python train.py --residual_init="scaled_by_depth" --lr=0.0023 --momentum=0.95 --cautious_weight_decay=true --batch_size=512
Rows from block 7 of a small image classifier, named by matrix and row number. Rows with one number belong to one channel. Each number is 500 + 50 x the weight over its row's rms, rounded and kept within 0 to 999. All counts start at 0. Numbers have three digits each.
After each channel's rows are labels from the 100 images, of 14848, where the channel reaches its highest value: "colour at peak" is the nearest of a few named colours to the mean colour under the peak. Only what is clearly more common there than usual is listed. The data: seven-segment displays showing three digits.
# convs1: grouped (6 groups) 3x3 conv (model.blocks.7.convs.1.weight, 192x32x3x3, each kernel summed), inputs within the group 0-31
# convs2: expand pointwise conv (model.blocks.7.convs.2.weight, 192x192x1x1, transposed), outputs 0-47

convs1.80:453514541462486486546499426494517429570446476496602614469493435579456451444519488559510496443554
convs2.80:524465527443526450431479526533470457585512351458508552516545459450496449398548484600564471551528615444462513538519538536572488528585503492552502
colour at peak: red

convs1.73:334459427566584457520476554450509489540461468519544562545498428519458465486500529480504521449499
convs2.73:459530519439532445578478501453501475466463580564546551528522473558472462523475450517499479480537466525550430460397486464482503605504507481479514
colour at peak: blue

convs1.138:463505532499503558559571575511481505507456569591520441516490616496465506437507439584515526598492
convs2.138:444428530548405472441454476417507491370515448448372534506485475511434492501480593488499466474508495502497474547488496567538486606468505544414505
colour at peak: green; blue

convs1.126:555557519380398416486530521452460484459510575574507442518449496512499519576473485520563517534440
convs2.126:558575524493551458482493485517487455500585532485478420480475518536559416573504557472538500375501563478497451515481520487561482520483419471452556
colour at peak: green

convs1.19:456500443503492598427494455506506533557451528563602557431538397505531471501514486475458495530601
convs2.19:414445537476439473524534484462508540541541445436570499535526489439582462519504558532594483477482522538446402484580548465423367494498495477429490
colour at peak: grey

convs1.55:484484428500479469436469612554447539514550557540547529521439463449558428427552449484519572467557
convs2.55:424444489408520505540464534390584492526407490395439532403467514468475543564443466551445509438504485410467493433468485476535495483585477543462532
colour at peak: red

convs1.90:491492420436491496527470500464484581583567550519486519498606436521564573567511535588496426518487
convs2.90:417492461438495492480474455523519546425490448475558560474475475492462599492447429397531484541438505448420379453508449424522472467518460480434400
colour at peak: green

convs1.54:478583455535489362499470505577498600556537444448470476490499456469491544461547523557474437567501
convs2.54:549465539529418418492464435540446424516454473507577475514605417496519442433551465595437496538465538417444523523400537510419462526453549448539462
colour at peak: green

convs1.164:493547481534553548545484539495553505527571490418478503554502439507631602505486492570464542507594
convs2.164:447443458475572513552585494496474572489500523442485513467452446380514571499462547486514397510423488450444513430494460451501476477484503452470511
colour at peak: green

convs1.85:562476422505491425509527546543483572547546458510578441441461508492449558435491542424525518570406
convs2.85:417491490487503487426484448451466457590537471474559461591475466539399428468575532420560556435487559506462533366409421364313505489523487490444548
colour at peak: brown

convs1.143:509476484567434542561461540567504504400479471371515466523476420588450504448522553511557523495519
convs2.143:471547508515553574472486503455426501483442544428498620513519382419439428454531466546413531446491566554577592480529443560486503514563582440504423
colour at peak: red

convs1.136:571568451446454571501586465489407559440524432469549424467518539530513461488485518589551461489472
convs2.136:421406581399509421592471443532517576453452539454477441434556450489498465472556412564479484510499521538432408517506507544460494439546533476479395
colour at peak: green

convs1.83:618437480504546450538584529490552560522538516543481568447563550529524594568576537499510522503482
convs2.83:507517509531474456470529508372487441480445475431489466389544468537564420525447441524452430530524598513400456452459577452459489581583480512429495
colour at peak: green

convs1.160:567529533486421522497400482492424507438508556470444454478428418517540494455483452413573497554551
convs2.160:428425471436511407483495404447487502494475439423465466419391423419468528521417534489429471482452462506446417401474482465414432401426461445481527
colour at peak: blue

convs1.100:482432480508504548439423422552523437450532611488482471435512517538487549533479536545395474441440
convs2.100:524514496458484513495445451510501510571440587424514500489539468464595565523472495466446634473436436593517565568485497482580501464502557513517549
colour at peak: green

convs1.127:436592489510571541471427477369533476479527494527517435416492474512535507447487511494545588428533
convs2.127:501483483516532528525520539414553480365451388603517466541481445503516497449556544485574538460473625518530503500521483570555480489489512503578490
colour at peak: grey

convs1.8:486433499508609450491587513559479526493543494448583505481491552553570428428520520487562605499506
convs2.8:525471548515456423453379431396473460511502510405457551482520595532433538586497491573508515520452503584444451469483527487339452524439522500554554
colour at peak: grey

convs1.111:457438551538534635593560487622495506519514518520507494532618491521469499472520511521455504520462
convs2.111:468445461483497440458566541495504467438431415435535582481584470556521478484572480500450457557508427470513478529502448443516509538539480510501483
colour at peak: green

convs1.89:475554498557514478509519462586457501408447473501484499465530463547578402556565388452518461501562
convs2.89:499479500479498413480473559452447525508544525490457506557504519509458506485486452423525480505483497455519495467500348499518454459502467457464529
colour at peak: grey

convs1.161:448499551591596493445413473501448531496527477590467555496512516458512580437511535528590529454553
convs2.161:529502529555536590520569484502492531457496521471515521474480531478564520480570529557555440305448543489438466561456516476477605455461495514461524
colour at peak: red

convs1.176:549525500557531482416482466523424457489474499533571509583505409560512605529485456464512380494497
convs2.176:515428538419484540508475486459436567459477448474559483567563513470525516530515510419532551442463487496536542433555508507554519486498526531463550
colour at peak: red

convs1.101:464543446559553503572397510423556473521570378488533449478516521525492478481568510511548450570477
convs2.101:498461453445480567515472520500469532406562518548550507543534543457473512532546583531496461465464548529508436511527483481556496562486587466449526
colour at peak: black

convs1.51:457408504491493507487482544429526611441484440485520520453454449461493545440559547606435574508505
convs2.51:499471507472481540530451515517583448472495479498555523529597460427552447472597544526485366534560407515413465495533562529505494534374520547473536
colour at peak: brown

convs1.65:394501463569541565490418642437487427559485490432475524501466549440514474515486494509492477471474
convs2.65:547435469448505482450563507523533486512507618397520535515389541459595453548518504418522448498557467529489510590430423495505569369495442566473513
colour at peak: green

convs1.107:527488390454576517516460463513591516457534470534509566650507554455483491490528493550447515544532
convs2.107:457507441555469487511476448510499407531460422490433468412552473495574502455563500495506422507515431525579464436519465500407431499475521456522455
colour at peak: green

convs1.185:509545423514467560497592521467515546485559508603500493536407443529556427511551522480438404468518
convs2.185:431526497498511574543568430568437507548529556523470506488484573532495510547511502430507369442431573382482497476489513527517510497535549401513397
colour at peak: green

convs1.91:484594495476462509561526465578532470525470570478483567503509464515434422515475444619480493477611
convs2.91:470481473514523583501484537511565472493527512543491526563482494510536467500545533521574452486500567423474573489505287506466477525486579500486441
colour at peak: red

convs1.31:519444448442466480557422485448462421504505603499483394492564456488606484483497461536470460555476
convs2.31:420484513467528384383437529513573430519469466508487481553561464443547537482451505549499480512494477469440449428544466497474361564507576473549493
colour at peak: brown

convs1.158:455475479453481481523440377505455442480504434477484525468460458473525458597481491400603521430499
convs2.158:423407470548449472518447538479425452497493514462462484497474551531485579570523408462464432515468573534496478522523445559555497531561419405479454
colour at peak: green

convs1.26:471510491466469565539493575525502468509522490550409564468537497513454508337433473483527496508603
convs2.26:525470461569468455462516559468503486466524466490467514633504504480497515468479472363481438595560398519453529534562551480485448491536521463430490
colour at peak: black

convs1.94:435546510475483540490476514480521512458571442494529510599597439461492432532392483470421524515410
convs2.94:493473479493489484484551525507559543504484428478444520509526419472492476495559513564419411437507525445535565549464568554493526436450527521517578
colour at peak: green

convs1.58:486547417539510493489444454488572531584521468520442494508473462551432494497590593408483513547587
convs2.58:517540459544446493515499543540465611553524443551542481525444524543552486559482536509417550540472509525544510607466522527479620443475534566567518
colour at peak: red

convs1.173:578414485531578552516458498459391488541497468577446482455475479540405466496452549586513540515513
convs2.173:552450498409389453461435519458497522471561458509493459461493516575405492534461458480363509554531438582450514409506507460437544508430484567589524
colour at peak: green

convs1.14:458437465541538487451516456443460571514497482470462503578560463476517510538515366556470532624512
convs2.14:437482448503506504478546508520463473443493556594566410530423487584488477495521492481551388624515473480499538530558447487552539526448520470512544
colour at peak: red

convs1.99:558515472502437527488559554531337540517529478532568584458442500460470493472494511421515455524443
convs2.99:503527476482529494488502411397566376420490451426470506572412545478488415464476498477557471474514472409460556562448467483512490516484390549453477
colour at peak: green; blue

convs1.124:545410511575512511553454509492510475480553478623518482584611532548540547467485481545458520534431
convs2.124:484488504542490489511558495477543482663452380396526467534530416473500453547501575499632430577554478599531480541549509445507446445436519421415471
colour at peak: green

convs1.39:531541452516466550409383404535545529569509570477464439555486475536534511479552496503423518567496
convs2.39:530421440530549437557486359419437477524527433527409536529536509460416470520510585460454422453410534531484522441458511514482506490435502375460546
colour at peak: blue

convs1.64:405529470582518482504502496555487458587511484559530517487530492545565546604483463429505490404588
convs2.64:441438386543460475478585532524567492527526471501477496509493487459587505547444538537521481520473387572547414466533577555462393493427576522548554
colour at peak: blue

convs1.86:514505453457524448464497493448475524494572525464523509508460353529441535435502614512611472485501
convs2.86:418492538546509528466489487547544514590472604579477457538521536525486502546445444467554571399444527454498472470453487526560501507462450425478497
colour at peak: blue

convs1.82:594442400421540474491622510535535475447452442526481548470438501492462489412532510543491476481462
convs2.82:404543485483492498486541531422485618563553507502616622522554519440459515522372487543541482481420442464424539480495486567432511506490527537509594
colour at peak: green

convs1.117:453510496452445452407506524578507511490566481474454636587461443509501489524574449470486453438490
convs2.117:502434495447440497499457414462464439473405499468494466479512486448446511506404460487531406545457338452443477443434524417486510472487497469533387
colour at peak: green

convs1.92:507441490521541539510558494490503339434451426511553542455474453507469448465473459514502453412437
convs2.92:448526469529528527492534501395587477472497498479548552558557455443493428502449471540523544553559540449493454530513457591476545541567500449542563
colour at peak: green

convs1.188:524493610495487497450515513567479579559579419481550522426563556546393458533446517470521495499498
convs2.188:545376480484567524420465530546492546453519491557527467580502556467382565618478552473550587511553340565550445538572513516563444470495612454472456
colour at peak: brown

convs1.35:442517485514504545508435518521533572485518475484550337466459525526461531503557484621505553567514
convs2.35:456485483537502486601494523495506503432479551514450474537571493404441489449470462523442455554548428437441456492436498465482463485526596458483462
colour at peak: black

convs1.130:436534519541498417503529554512647472542522551541421451546559455445449544492427500469466483518468
convs2.130:494520491575577566488500532458535511503532494513562503477512519425457495462448533494516555513554491417488568455516460583540529536475559518496423
colour at peak: grey

convs1.165:498529526585505558485566457514466478445548409597501489531598451415521472463492499501473470445406
convs2.165:557527341525525577416538482426580381509471429526495483594468436505451445566557459492542489480450554550578432525474511522530508557524583535503574
colour at peak: grey

convs1.75:440480464498486460512435504416473628590555521527499530469492444544550501503568506436399467505449
convs2.75:436450490528534390528499491491532577486470483460393627483553473418523402469515419485507501541456575486498473411471519404469529463454484470457419
colour at peak: brown

convs1.156:525530547495400544635468425541451484441473495464576479489486466498520461441576408472493535498520
convs2.156:460532431538474481473506495482539494443574486451497443413365576449480519513486528481510479486437505474525470511488518523584474507559584515454438
colour at peak: green

convs1.72:372512493543559420574440508495532532442474416519485586486581480456507440560521466490461460500512
convs2.72:492479520475472558622587506433411484465552572485538536578589540471488486432599493493579446478509479508541458587566538570550496544464547437521419
colour at peak: green

convs1.102:502566498526608462423419544473463455550501526488496458465583550491462545559487486476501525636477
convs2.102:507519489479506524448587362462543522420577477484509488480558480526502500472564525469518451463486505543462507524529440556493546484546568504483505
colour at peak: grey

convs1.12:457481483556516526554453408511521659421555489461540455488453474486465513470444563488549525555479
convs2.12:486461385588516533433566446376498537511554487398490480501451466402482498520424556536540495519500337505483561491562493606545481552491454486483566
colour at peak: grey

convs1.95:467451487525502524454495515594433431439587497536381499540540502477514555581472493540551495454586
convs2.95:538610513505528550507389578502553530547497459496482513483482439609610516447527477573451514519397628516506540483456402417449572515537472533496489
colour at peak: green

convs1.63:536393497460568477523565507515499563489451447542510524538583509593425502482574476517411447531548
convs2.63:552486498563433476491473493499451478536478463506474489476492435541466436504598423453500533537548578514497566455503462495320499503572482506546540
colour at peak: brown

convs1.66:348496406539537469548478601481527449518565432558443540480488511493520453506460502508435516526495
convs2.66:532492529511504478545483464495498540389481427530524556541565563555521485478426555506594559472500514467483477503534467521524480500598573372476476
colour at peak: green

convs1.142:491477513427532540535478440438527544533537482548524536492440544556514547603365533492553437569505
convs2.142:444428597557500503598520536459521547478577460528532522527469538534411412392401523486468530532540438396445526482425484544554512515507506345541503
colour at peak: green

convs1.76:426447466529561510544507555500578493432575484534474531640563516475473487534462436455445564513518
convs2.76:482511504556488515519540497444520498501571538488511469554526484527532495536537490489439518479452496512488432412480464467541559529533484453415478
colour at peak: green

convs1.32:538530404582530521513528481467543543569531463476473378492476405500491476526585468467485414485552
convs2.32:568505531482528519581453553525554389498511532553489524490551383479488412445520451420498488527533503576453524455553541611520511571555565581576563
colour at peak: green

convs1.22:513502443467486467551523502371516517529554501452487507487540650540446502430500514507400480452530
convs2.22:527522503503502437544486532503448527476416572512541455478471541535558493433475401450528454509509439502519505418475737452527500491484495481472462
colour at peak: brown

convs1.27:486529524469486437598515517545397453484441567549446487410504541503595483479461497499433555535432
convs2.27:415591433486613501527568493428555495588498539534535475418522482466440617511506458460442518483498592462477474384495521441495471408508472557506469
colour at peak: green

convs1.123:565572495403428448585467473430427486482576580451456438498523549559509520524476501498544548481521
convs2.123:440493501472554530579491398497577570484533549439456450506625513457571534510516482513558399523461491514571493459649498439451510390487551491389557
colour at peak: green

convs1.134:438447530453459551490552462508483550500434560485479541518519641568458444568530465532542456423467
convs2.134:452423507487466524537538446504452433471515457534478455450484446412471533504564496571444525398467420517428401456404489564528513453400553507620509
colour at peak: grey

convs1.108:451455457576481527538467490497550486483474476564511358408504434494530510534583527567428480484447
convs2.108:570554443610441466519446543540496475521478522486568533583486458487530437405496510513426441511459541543534517568416604490524572534423453495517598
colour at peak: green

convs1.178:418501498565476470508446491494524492535513390571371554439498564510454581532540493527434476503469
convs2.178:532579472503459367486512438470461406494527503538521461441499511462507463421486510492438528503514518447527408480494512563618521480474577511615600
colour at peak: green

convs1.77:478501557531532561530464463539517486439342494499479535492518538557515504568429514502399516564571
convs2.77:510441460447490588553443602465553510426395470500472435426457481422480528545460560492519459554577478515585512493495370572485528479485448433494528
colour at peak: grey